From a checkpoint of a small image FSQ autoencoder.
Model: 21.3M parameters, encoder norm layernorm_no_bias, encoder activation gelu, encoder patch size [8, 8], decoder activation leaky_relu.
Training: 13200 steps, batches of 256.
Data: trained on short English words printed on busy colour backdrops, 22605 training examples, 149.5 epochs.
Rows from block 5 of the encoder of a small image FSQ autoencoder, named by matrix and row number. Rows with one number within an expert belong to one neuron, the router's apart. Each number is 500 + 40 x the weight over its row's rms, rounded and kept within 0 to 999. All counts start at 0. Numbers have three digits each.
After each expert's rows are labels from the 100 images, of 14848, where the router gives the expert most weight on average: "top examples" is what is common among them. Only what is clearly more common there than usual is listed. The data: short English words printed on busy colour backdrops.
# router: router (encoder.blocks.5.mlp.router.weight, 16x384, trained with AdamW), inputs 0-95
# up: expert up (encoder.blocks.5.mlp.up, 16x192x384), inputs 0-95
# down: expert down (encoder.blocks.5.mlp.down, 16x384x192, transposed), outputs 0-95

# expert 3
router.3:487468562545525503558471533447515536475508499489465508526483525473557534520504565471435591488536548469454454428490510486485513519434501427466501515482548457570489459512564484562532464475493528536533486481517542559431478478470503473535508453540547522458554536567447480435545463471547475563
up.0:491514438497473501492536448502481491572513494532451553468515554413517562464458486479540524532524558449613436498479533508440478415528522501490493486463528420477453531463469501448492562483489467537515524521565540496554550533454535487540524476434592494464415500553434560564449502516467503531
down.0:577501550478626503512511477488429511548490445510488367518513473630444467517524514535441433488475458503432522507487481540557478557456487491476493541529565559491459531494540514499576593487527530572491525482445406487453490522515500394475484507483396512512583529456540515502473568484557496471
up.1:522494572547477431508496447457492558482483519470472415516548557530547475542486463500486563545514510508520514537461532532528540519400487557547513528474521451520503510473505463534409534538467515496515480521434515467430459510495487506516453513450482527464540505520514501500607585488521511592
down.1:455504422516329534440517485520499453487513499507510548533501484518481521464509526537456423476495492472543522485535515467493401506524564482486489430528441487500519558570486511477465532511490478516507495486486403452625552502509480516479571499511516443523428453528463447427529487502492438502
up.2:514490466561509541584530495497487516540591501465458537551512505486552519503506498479573537517490500506569509431474453469524466387446464552548536464527470491529529585498559520539547496451475525483510497457567479576462502518505554528468608422495409454476459457454629548546481576561490490509
down.2:484521508503630485471497505537528475488483510498527449563560519497521512462492464511482446471529452482412501512515531511507524497473483446537474548435528463522506526454527440478572511498488492466506479492505487516544529501561422430490596499441439531540517491439540481496506532457549444469
up.3:533548631513362441506486451472484507554554524518423476530486462491499542549602581435502547497483482559534442451491495531510504546479486482486553491453504459507548442510520529525389516550462504484545561468566478479389522476446532478494570454559501428479555554497434461466513528511504472580
down.3:478528594416555475503500498479535542491435509526535494501487528455501488478455484480505454446570526490437471627478527457550512570464465509543426538569551496425431467479561515518495513481564485438537440547500414505389521532528515495516522569466515542464556475490473460451480447459530492517
up.4:457519561565502474493535484509482485373542527526521557478497491502546536520543475503535529541490470485417462526502514498529585535471561418482485525572476467520485641486508506538492539456494458518506503511505508453490550481494433488525525537458499494543478517584465523452526469455541511527
down.4:521401566476470522528507582534542457527491551487518492506531522513434489432453514484423477523497516496491564505471561526515541546523545512471549443476497511471540448462504528504594450492601469462527453441483527534422509476487593530443501412507532471486596483493479442515561479508511505526
up.5:504557477479485460473563551533502492524600458457461435437566519495521533544595547508487480460470424485520499536472505470526469542527469455478452562449531470483425609526552455476480514508522519484505466541446500554438455526526522470517525559408554497487456455494538565498538583476548525480
down.5:476443577515527469532488441502471537531412450516503531531516442532543596422446481497464435512484620532446482515508454523441537501519517446541542482520511579512596435470529551502451482557445446527498503500523520555551523514426532577529460465532420517512549494436449510520460544496528506567
up.6:478527460460490423462483495457414490577425533472503466563531572498447514527527456457477400518595461544569469494530539456536425542464456499494472508487481546483460530529484486458441530586573470480462475550480485455513484553533474516482433578530515546492535524440510450467449451496512564531
down.6:490530499454510466474496543509515507526553491463532434571480471503466482505485559575530488524473607537523526514583514511542469499525488569475548461570552478485526458479505462478575433445563513542461484494539484555492494469546535535470534480529506516507562477550508557428524473518434454459
top examples: grey ink; orange ink

# expert 15
router.15:491419561483450466542559550481469468553527511547456545525458511543509493544575523474510495483568498546477483535480533481463512554492488475525471535541491480522475507518628538590442528436451512493508488518537438450419517509488508525575504471508491541533554460577562514489577562557554549567
up.0:470462518512443496523472585552514481485503478534503483575523481497520519506460474475532551528494529506476524479519565521547462479446534540484456520501541585554463410557499461594428484513479449522522473542517486480485450493497421505448531540490547542395497560514520451496584491491531467464
down.0:537498460451582480448556469368529433491465491436575542500438544466520477526456532495413465493528479501538539481511400476431444474511495480475485503476478435466544552452453494468489549533612532510489523499516555498498524454460564499566549457519462468578412477456504513506415482485513470452
up.1:509475497459514500503579556526465652546563541447507525533533492553497481401511469485484472488510525494488476472533438439507502531469488453551518522523530548591429455468458481494462548483482465532546484482452461465475423481534485474486478527482558611429520559567548456499517454518526594523
down.1:474531489512593542431469448475508441464442554499609508508477466461557544502510525500544559485502491475550514463497483493481478504494499434492512477501450368470523543452485539527506446564567497396497480460502612492545546487467464516513490500519496513576406433414429477518468447484445483515
up.2:517425548492444479521467511452481462466468480508522505450508509457432508500508509565479477539483460493539599519532514499437470473546514503545439492431484503474498576491481476473479472510558504521509447561565552555482492532496448455469572553575487510515516569471493527535553465542505441543
down.2:511514591564381519429511458452520469562501509537484511442454482464514490490440527468471420591473475498528447461520484519500519535472521502539503567451444472534454539436482459480450536480445519514517490477492457484376483500507598488539489478483476438435565469526543581490546594515508522410
up.3:547516544494513515532496514510500466500449478556553541455503474488451482521450562485457526545367502542498515545556442482527542481501472511485505504535543490507451527483444503508536558537562458475432464487493613505423587451507459458538432543529419481478514449507515550408475513483486479454
down.3:491450509479345487458551502488500491501497543446500530591515474517421531513501496477466562550586419494520503480394492533448547552479512495511475540525464526516494506479530483544542533502433400563454476497514535473447482482489499470508443500508518443558533507477525506529524617514483504504
up.4:483494500552467489533421437518522555522515458447490605407485512481456445540432535471514495541554518496432534456527492519488477543410468455553543538543480422475489528536521499500449488468446481479481502521469539450437495453467495461488478529566465395479445506483457501453496576559472427576
down.4:528536479455570515514503501497511409500539489459472460525497476545449506516512508523446485480463558511422474621523522511505472502571515556473510447513470568549507395573486488496647524521618490462526527467471489552583434464485510446450465511560514519518476583586520532511533425510488525466
up.5:498485432494486474471504468507484548539564463543545446567519547450492507550458594436486528541541501571514457521485490498472560462503528424450564467453549537555454494421464498545511465473495527515558568473467546460499491493548516474480497429551449514504530439516506497475462503458485511441
down.5:538536431481537523500495548479547450391457487468500553413540497475532484500480536487468495504437498447499441455501530459505528429532513506522460474548475493477486467563543538507519424551454495462511547524555539590551513465503527465554482492482569531433417529577452468490497469505539539499
up.6:479464516531480537518503509517461549415491514505544530452499525556539453487462521384553521555467546567487504483508484512455549545527454495513465501544494474477483478495550488510431525592472498478491521516581467519480502528499439518475450447453488482528515503485494513402508469552517507508
down.6:491468496442457510521565529451549479496511492474517505466515536491417475499437508594482512503498482491470492546480582523524439535516488498541498485533473578517480510514532520490526476490504519497457444469444594534554550493465524443410446489554513473514539483533486521461500486505467530535
top examples: blue ink

# expert 8
router.8:506486582550491486566474494506507524498496510505470482526500521503535500525525561466430578506526534456475474456465523526489537550442488414425492504494536510501498490523575494569547469533476492525534477481523552545439508479509528508531531430519544551452536487558441475399563505437563493554
up.0:490501484481532489484578505537524558436545495501497446503444493526548482515459454477505475491590516599508478538563471439522502474525450477513438516475498469559430509483533570520563470426462520498567528434523494496511439459559448507466537474555462480592500452426515483497410460483404481498
down.0:528457413529515486520482458514535463462454442465547462494510596470481470444522482521485513454418498517435518458558455442537522522515621464503458502509521492487549469549530501579487466601516537523473471492542525521489477538524515493455484485502543488508441420494549421513521486496495533501
up.1:514459613569553576510538482516449494446522541493448522505476485574522545489463431481490494509463463452493564551505513536503501477447500447546560492501527439415505393489555519576436432485437493450525521512533472493442467479541524514509531508505462527519472548477485493462494503498467469488
down.1:499558536507589502494463473495509510503528505460482516462496481469510413518428491500469586478501495511510453474449491503542440583556473541533483495489486522465500506477498537530529499483567486529395476454532477465542511552410552450512544437483431501556458545508464570541508472535478537493
up.2:566480498472545523528544478511522500479507522494524488466546462508573538491460515513497439542500495500495513507527507459511503420568512558468478499520487516437498505483486548457473442445448523557486478524501504511682448458558521420497496469467490514545524507564513541502451458473414501544
down.2:535419476558353439471483430413529510512515459526560546425528470561515434507456530514554481508468512490545446472428560534481467501498471577483524475511499540541531469534528437436396515479423434477484504501526488552559591501507531469514409539460439471543520491543498514524487524456508487511
up.3:522513430489529538510496509544490521512546510439540520470523526470581473555528511486527435485492543549518493536462530534537502462518462561520549497491473575553535526505516521416536473426470485401518473540526479554471481541526504443520526532558522547499562443517585463506487541568509560515
down.3:437519518537540466507437475521499557536471584495465503587537507462545479468533471508504509478453497446535536435545494522465507483417498522469495462517533462429430489446470473564462552495525483511497437475474480484485485519486512505479548506464472457496490530505537565401519480474491454503
up.4:442521522481511441486512482484493497483571545562494496502504498472499486424478560499469454471461476511490470534508476518503501426428533403498511537517457491456505501556517517464476505423481443470499523527485606579523504518545464468455507466470542492496474494480549466516512479477563520469
down.4:547608488520568460519516474503515526537490465451583416477523481520521496522482491508508650505513543527520472519463480559431505521499458510580507492430576482526518510479456539486557489483503517550551542489532511538532527470506523465498516451510468518515458538449494615470450488475483541508
up.5:502581562470666510477416533517491520454500511442509478513540525494558553479468582526439524462512534492457456455523486510505534472387506486480512561539551486491499472543473493504537398472552479473503480490494569506445456510448526499487559468524515508496480514472422450472503475397471480494
down.5:465523546502497513510451500461501554459463507489455536526521494481527473505507526486422513554479530443508420411449492522528494520448482490425527489432546483554506458531567475516512501519507503548536497456469499542524503461471515480457562440559502467452575556583481477444539437497582459514
up.6:501514478454494509582516467435550510490472397466544428502538516426509489523519472497570545464511500461485484481502499562553494528481510494504574491555469444526485517534470530493503522442503514478476560487481506580457475421564500565525578483504482514555455480428463493511477538553453519493
down.6:515480437467486514494504528495455507481543492539480434485422484516480520481483430485471520520553444488502476523509513459527494512481508553525465435537457522491491497508483487411448497501454559496466471470498457472542496577474496490432493502508483440476444494494520462522480507536438491482
top examples: black ink

# expert 0
router.0:456519500538530468471444502510446499481521532502455483516515510510502530439590570555495430474495465539529508503494463545459496467450503580497515551517470486489530427497444512466453451580537463526540522405519457460577485570447514489472569487550565436456428553459455402483511475515487502521
up.0:503446528494481443410443517507526490490412479491464458496516469491567484470479516523520488493459548521457551524558442488519469462466544467485421542517455567515488555465500453532401460534501477486521561542470516527387513518503482461561556467496531527530534526387440459515492510475496492571
down.0:477532503476383487527580544478548533517552487544475517509513563472483542529513523499438466503539494486542498534474554521484486471504511468492515475505548513462491455551535498493599521439478491439531434527547494506540399492439535565477464527517476481459624518557532506515526512533534504500
up.1:571488528456518450530577557512479546503573559471406446510484563544491535497503564509488457496454448491516498558515557494548526522510528539601478506471529476557458513452522556529567540461504514539475491543479511467515551432409496550533489530443486494498573452436462502517552482552443528457
down.1:517432498529510500515505555558472530568509476534531536470534531509461517442445525492448389483545478522495560440476452521539546466538441479481496489532500523526508573465501500522465461521519425523507456547524481460533506471505517564453465469576540416491530480576430469484553465488489469534
up.2:427469540495542540517520530457501520581516517496522590466541499468434556423471486528549450538483592540469466523514499481499461503458621520526450485550477443553482486480468466407583486495499528470474469495535534511515563543467541475500449557494475430471467543492509496503468505401482518436
down.2:512543490493455432513494493578520451537508499459520409559508505522477451535482446531501503507477450464504472482514512543483463525505428538473517454497590486463510570494517492488505550457370505444555515466472425433502463484549459539396566518530496541441546514461538537481540484572504522503
up.3:535471540554490465540456527515535493486550501515503506452503491550492484523536424485522536557514494484509542448532422484463483484487367482480472446482506499525436512525494442534530465495500463507477550569485518463462510526488493472517520550485469522506542583502481550589507521494513515512
down.3:496524591480535507455517441452501504520488523533474490510514573487481461531542441443513502462516469541475528546468470531483471502488537511475602497464508458586552425554534542439479563518444559528485481476507458545455514475515502454466539470517466506435490444432481433475544590527498434474
up.4:550510524495441488444498440563484521480497462563519541430448484576467546447572552470541542404494473451533559503488514542540501499474559540539476464521504463507550402511487459488484493422487481472530597523540472476497497497472529493459525473538537509458524511557490521501516448465502482480
down.4:483489374530501510501483420500481481523441504483520458495483465497473575414503505537518430506528456497487555513510552460473497545507504537422562483551467452475577470495478466493425410509477472455503494504504491470531454426523492558450482533501475518467472478470496467530547473555504540500
up.5:464533528518482454500525525473565486490493497459543488393473533504483513455513541522492547427511440513485517523470519542531509470489476531570512518481500493498433439497493529518555527433519523453499560582532522513393489492425512529484486489542510503530529532437505543484518454494512518472
down.5:461483463440444579534485474472511519436511545483472492504566466471558479533472535474430391483507475459515533536482626484592469516501462500441490509492563579513514512526525525546576476522387459535512416457446505522509473469564515519539496537569477484467545556599528513468491532453568404479
up.6:491526558513463460498500505419515530601520502577503481452481507474473507460458451535486499469457492463522548512483515583509544577484497517493505502554480478559421471468523475542497546543503446565509562553512469506440555511451528490534516481528549511487501488492450499588488495533517462531
down.6:504500448465581490543542435527416616534522472549552501524530510494501477542460537563554566513639432459546505494543532472468464420475468514397555469444528457431508544504501471544521470512545492564506466510469509494576457465552545528481516509570446507449456451504488501472493430475513435494
top examples: orange ink

# expert 11
router.11:512518424452521481449511441559503449504494496499561471468513462544458490472460416506548434490474456493497564574528461513488474466566551553527509486504465525453500532474409533426493522537530494487461487510488474481561537494557465514493451567447453474540437462440533536549442537499438497434
up.0:487485485519547571564519434477524459487574510464550526490504529446519476516470432520476553494441524420542448491445514466512517559511436474396527516482494459478548493481559531479483466501423485404499461521513535486530511544463433497511534442485501503456561481547520444528523464486539503467
down.0:469532531446438460456459463411521540575482481485502454514484498530445593570487498489501536453578524523470519570476580529470515519490504467548458572532485486577491511515492486498487525472515528451525586487472521454462535510475504588506532508570425453483514471464540550515458556527533482535
up.1:539529378417526554505487449440465377516479502430511395517372538453472532510514505466536603484524498510468509483495485546509455533527522474536500536465588529513464518550464447459520503488435521457508508504556541465511536478590499542468508468507503465455543522531568546523461512526482533445
down.1:463439540507516504496539529530482470509560459552500522502500545488591460552537468453543451488519485479540468589461489450486505465468464485489475509499477447513470404528511524544499463497597457463469460501490602512495505584423467474595529487435486466493480482535477477482479516457548522532
up.2:497512511536483464496481430503511484463466494478473492490453490458439487475484524476482512532510519481544506511478531467558495514494528432449536503507445554477520527488582561500541438450435491503491511521491480470479532518538469555509510478491490527514559462513548464542516482447525461500
down.2:509521522472478513513472482526507508479530546458526487513530453526571521449467522490474529514489510426459554584516477478474533567454491534499506439519500484436478441527472494512552452521381534509512539452498579511433502547534460549515530519529541483497526605512517398464560434433480464576
up.3:488513499488559570523462526462443452545442524494466458578403426522502514513576503504488538413491531477471456433466605474485496549496494495475467494504509536393512526497478489490502508561434444512495520468523476480457508476488461519552568561482445462521558543496483428487532503474489523541
down.3:495500466474602471450518495542478475434475494459522432493487448452557441474537501504486481482449490500493470518514460528532397483440598540493531501509529466487462485596484471521513431486571526481482512547497485552504508495539521419424441570497462455537480513488506549481453498468494549528
up.4:448573573542558455564508571446450513501476527478467504443474561472409554521581513467564534494527467501509552528594515508466533540480470482531469478452464482498585518565529518509547536439424478468490446517465447508444475505588506557585533509532477472501564561417519494541483519492507579486
down.4:450487427431495503531468485499529508461501494486526469543508423459448477514474512508548504462471471483551444573527471441515510505537508484479586461510422572530474496428468590534518480485474508494504544460466525447535453558528506486491464468504552493531471531503576483499460508520498513422
up.5:474449518460497479499498414477480511467444526567461505478483520533535470549483542494493552543552473513456423515526491413464546450541491554509553522525575474463500462555619511579435453477458450515427473504503467473551481533541547512528549457392492486492578523532441484488551489531511485438
down.5:551497543503481396458436546547512473505526540532560481456468406413519499419531519506561487453550516538497527482518481506461585486492505494553502518478492557425474525458388489433443531513513596491470539494520471462534525490588558525579471522454532541510473454445448556511528494523450546515
up.6:527494585497508564498545477499463477498556468495548409409544485499431546518568483511558594601430500480510519441488497524550509492524517394477536526374531526463519616526444499476454486500428475510407503512543473511483491480536511535479521555517415510540466469452578473437546490395483513494
down.6:446445510466446504477388512415507567505475502447467555549589473464522490463449463471432451474498487502526558572456500573478491482525493445479483539554458509558524499528523520432511470524532511406465556564482531557448517513420483521530446460482536459488505572583506499486583508533521460576
top examples: grey ink

# expert 10
router.10:467491578530481492562489547451501531483490523495440488544483530479533518539519564465448579500540534498470440439463544493519531537422485453456509511454550464555503472514584484554517488472473501532535511496530530521446485510449525485537527444538544528465566537576462488434548472491561488564
up.0:486424444506562495482560563478508487451543517538574542482483445556471503548492558494555400440521388492455532478461539503501514526474540522587577507435498516553482480463437529485479489532467524451531530528493431503459483541416511478520520495542505464537433523502496484404483514442446485517
down.0:516456456519546464559528477501507505531492497483527497477500532555465457521480418478472493562534490506574462460503442527448490456556562489519494551546500469462510478513558463484520521515602481524518520515520459435531517455529487447541432441489534546580531502493469503490531481537498567553
up.1:470514486477477531539481497524486477539579522429552455556573517533608478525519484436479519526471523472541472443542518543516460449500554469464513477447521519524491453558503508419485488527522506473545477505527406490577480495436546487550496597486465460469436493489445497468465441489497543482
down.1:520523501448475444537527535503495522537565581462476571539531534445460489452492390488549413492518485506503484520554489514570483503522492484513489500554489384483497495471492450448523531515553467401520529537484521498472477551496502519505478492476517474451485507514435490477596534557499499480
up.2:501534368447542507486544392581455537491539446506604554480465531530485446513497487414458560494534471432576488608501548482504490473519469500536531498502527405469457521531473498539487443522501496504538505521476607468564511467537555485502508423554514508550508492491457468548454473557471483443
down.2:513501535524665492507444497530518530487523582473462501508519463461484523511452495506518497495529456472516471455531493511514517469503487490510530564543529520430461483460544539482635527452505520518493502553520500488483462531529478469492477476432512473498509482519509611549501467448462600459
up.3:508502547482535434449414482514531527461514500521477457471476519488473483501513533545618459533519517513463531465439563529505577430520482529488475486548439519483517477506476557515426500553528500494553523500549490453434486463436517472434591536482440489535477583492462529482511483478453511486
down.3:486501548491495503479501413488483493508505469501480504398547543472498532471490493504512445543491458514462562474518480546505554440503532476506473549451506496530468478505513453508407476568532596531419553460495431588530477489499504461515430479512538474495492495554499493555465550542419488473
up.4:456464476528522531413502520473528517508488524523504491548446446554482467514565488472488506541488515452468489519455495517474431442495598452507505486579455446590421462472484545466539467482587496497479493479426488497576476470529509479592483458546508469497444478471446560498534472417411496494
down.4:496504550498576494420557554466470510469444492479582480487491500486514501481483456512471518572405475541488491474535463511507535499491485455479560473454514556520627476560507484405486530406527453502484469542564502488506550489544495461497473475484565490591528453499538578527419431504491461468
up.5:448480449453512505479528493490446453478486502516510504491398464542495559471486522504588565496532533572481539526451524498507399489489512481523497485521470450525552496439432515493501443495477516529491575571528499460536422521559442465518565511495562465567473519467577557580481467516389581483
down.5:554512443534543521455491499449482563522443554518478447464461541453457510484577509463514452500525503561488455497469462513476511405536522493547548492502511426508480496530490458494477521473411411560433536467467479571511488497500474484483506495463435494474515533451514528484438417481504505460
up.6:539513485499543540530496512533532496432435457550592462467550509515565493460530493556521425519525427514523509454548487548473468488537488477546526459491465481582532422506557480480511486423540543544501497501489499545491490535557463473508480472502489478552506483499535493464540523476444449450
down.6:464512563444513542455524522473474488502538459542505498462579559542493577568504457542465583519500534485502504524468467567478521547511478504482464542493510468501507442544506474511524526471487444538503529555566573514566550531452415545458435422493432490451513486412484459536476488469470476457
top examples: purple ink; red ink

# expert 9
router.9:464565502514529572513396515519545609455432541410540460493511469466566530486456540505436480497467571469484458456521485466535503481443526471447594521482537513550518480520518469451530423548554521483524521436486533554555444479467548465446523477547579471441475560465430450528501451419485477515
up.0:525556421532433507460499521488548494550550465470468528497468505540549536504548434467523529491532461524451552443427483474501550556457498453523540517556480495471511464499562476627497522530441500517581472511531514463463513497467473517462585524459440545558549508458449527494490487532486408500
down.0:547478446476545440544481494500485547489523528426451508481520500485485509503465462445486492413558539509550486565534457502515482441516489542452508570572510505483489457417474513465576543539584484496454565532529511492561468518466579418487451508464483490421459521598534504519526458483456543504
up.1:461483574488555506461501535470482625500483473471516501494511565478531451518491581528465523452477467478483518463496505509506503563467440490452480469528533468494472539442463530490462471490453538502471495487556539554532461466506532520521483512558593518482464531565558455452502434505591481533
down.1:471505532501519485514523453493455487561516555445481486544481545494476526485533506471450417535483479503574449475514527490480591528533504513501621539436537568473557513546531418545469523476485530586512503524515497482575517493480518483496524494458442541559549529475512587500474437509514532457
up.2:504543515574530539476527476555472522547456511476525445533499512493500451540481517464481522542566434462426488533486553584492485490507532567569435534511515487559544514441481490484565421484544494515511540463479507496481524508493481535481526437587560522517531407453521450516541537527485481478
down.2:458500491509530446453501475512468501484498442503477514484525408489488459490533467554456565467436504525539528531522440436517451466499458554509547440527466446539509503532569508588550553516486457528539484561486470413543421514481454391518498584571406501517503489584528501487483486497547387449
up.3:475429462488522533483510538386461513499514501490510496495517455531474502458494505539485506485508526498507543464556498519454546451476517533440519476451480516527467529517456516455514513498460526523481457457512467473437491495538474478480491518463481520593465539529518460450590493545517498535
down.3:537515526487522517506568499550519475604538579471471450484457537474475450508516431471490550542527470497544426509422560595508466523550483502500482466507494506503453521542504499505433502468488479448516512428563430474455569468529558575496552468499504438512498480514507513481513502583519528467
up.4:495531525461535463483480492518461532530488501497528499519508498561418450467483540501539420492444429511536540570487572500473541487466454508555533474507479493549465498483568513451470475522454461445524497515430509476430481500455539569516526538564502471489512473515537468421511550490554523415
down.4:535412520482526457512517392521475473512476437503475525451500468507526522481522472508543440529481454534477445479553501404512468440504499457422524479479544532498502502441476541524477484559538472530458573526550533481575547487499487464532486549510428484510499509494569518436525581485469501510
up.5:466530505537501542483498488489554536515449520498462525546513489497532485521509483546428458549514574467457472502446513571493499507395434527430477566501539449528503505536513499461537457468502498479492458493468540502478554449511545451468530425535503477448511501496516518455540477482607510530
down.5:485526545452473466510480574514546502443498456449544489546537545496541487493483560504455464466478513397469459517515458427503509513493531522422493515489517516529505524528470468491508460557382484512513533501516555542493494523498422406598505462545469495504572490526479497446463455513511490496
up.6:459417505555581466481496540523527440441588446514577532528525526456505508522463606503442543549486449504494472500523520520512566567493477466514435585516462481517560534533435471461450515454495431518472497504511495517507529534524480426508506504467430486527560494513514465585547568519482477476
down.6:544589454499552464457531559542507527566487472468524461510485535575492492488526432546464567474472493516515565550464432493459437544494456539490513483527539517441495532529512565521450520503392530522530503515519441443476539493524439496441544509521494475535531481523514613442506474492514509464
top examples: pink ink

# expert 7
router.7:468536472490587527462447456523537541425451546414556497487529450486527529460408476479470586480444581418511496502498459449510493478485514458439520478484550553574517549507455490472575441540559523530500459485455579537566491486510487442479462543506520521478446544470435498500467405414452482454
up.0:477551483540450502526512509450558440570455495543451535546492554572532435498459574517517510490400499407482400485463501525535488484518469454658476542503520489483476462498503577548526496548466472463502505440521480514504518495524465576544454519524548487491486494518395518475451483540514620490
down.0:530448533474482457550465513533516546523548461452524458486548461527430440555509470451454563446538468517456547529505459492454423545493484490432440475532563520500493576537494494460515520438475539499480450504475523494436534490587457533487542449495450520550469398481581555470486504541482395512
up.1:544453503521465492524565554531460446426532547521517461443452467514515540462536492488534610491503495500473462418525484482461568522460529502485476438523487534437488530511565417445591480509557524499437540557527572531457531490537476457507476481442550476569556462437470489499545428467515492488
down.1:474578528493414484470400545414479548462469473435460450532525507540496494502529478514562485540498540541480546542504514500519551498463506518487526535546523478558501454522490518499510504527422494505486490501526456476414416507471531522446527536492504552465566473495493535538566527511496493473
up.2:589499598530511478484490470544494509385528516461479573530426510521459474434466485550512500551401469509509517413492440547518459517480463544494504515491495448580550488470549484491463486515487488461491500454494515437444503501499479541534487481503448560532518545462526494518538491532460498506
down.2:538442505484678446485554510559463397504517546483474505512489501380565474511516477486522480545520530490481482440526505438495519430500532517537449493467481512445490552419508568542383459451424487501584505559511463490496565510572434523517495501513490536548505535439553586580445504515538495496
up.3:484454513486439477508512474445486522482579490519477491487491522505465499523471443476514438489551523540482492493506501484519559481494463531499594495501492479498531546450532477494517551565473469464452507532479529474440435499444480504502491447558418462444495502550480473536560539536463551476
down.3:575430467467400422495503488493556480464525537480473522508476503468492486509449547482506475467524487553464429524480474581496481529518415519483439525532471514517461494520531571500442453495368470458449513468483507506552485492507514549494428507483457512445485491519559478470438582517484498469
up.4:505459504455481516471543439455488541550522455487512562430552477569539540483575592503531372547460509499492510446494512446456474437516468502513498429528413492512448464505453531505449499540620515500479511485507467528493489477513484525479525535480542494538506458556496482469456466437502475516
down.4:587462522494335513492534542522528460509487518489486456523476550456471426536480432420454522485535547490551454486489505526492563502535497536493523504553507530503505492572531479552409476463453476536587493483510450484512481478483534613458493449532528502480561481495534535533487523551509467471
up.5:524501501426468540500480467538456493528518451465532570488481484551533403527585413439508452527473480500475471436445524531557470490511464531472522504541453483467545487565415478524470477477512544520543508537520536473505528507563499537583464500503554469533517456487456523479447530467485516554
down.5:542491566478441482476448472463522507497498539504427435455560500508507508485419444545518587514503480478490463586581512506520474465538501464456508470580450508472425496532521536486551550509457536475536480481489525485605446498531585346490400392520503561473520535513469518573614486484556508472
up.6:501504441473352532459555459497475440538534477512516496497492502546462525475526482490533402484549453512497577556498481528489454492565505542546520511508483539444540507470446506478418555509506545496464480486490407442610527494519507545520503566455467463524440479449528482561415562550462510457
down.6:490472432495295511508491475492528508514563489492472543504495511512493499512492488477516371434528477518522565527508510507499500449545503552521501518494507543526490501495473537491353499500527474500519517513522364459670465523512504560515528511488486505516427501507523452505479540543496528485
top examples: pink ink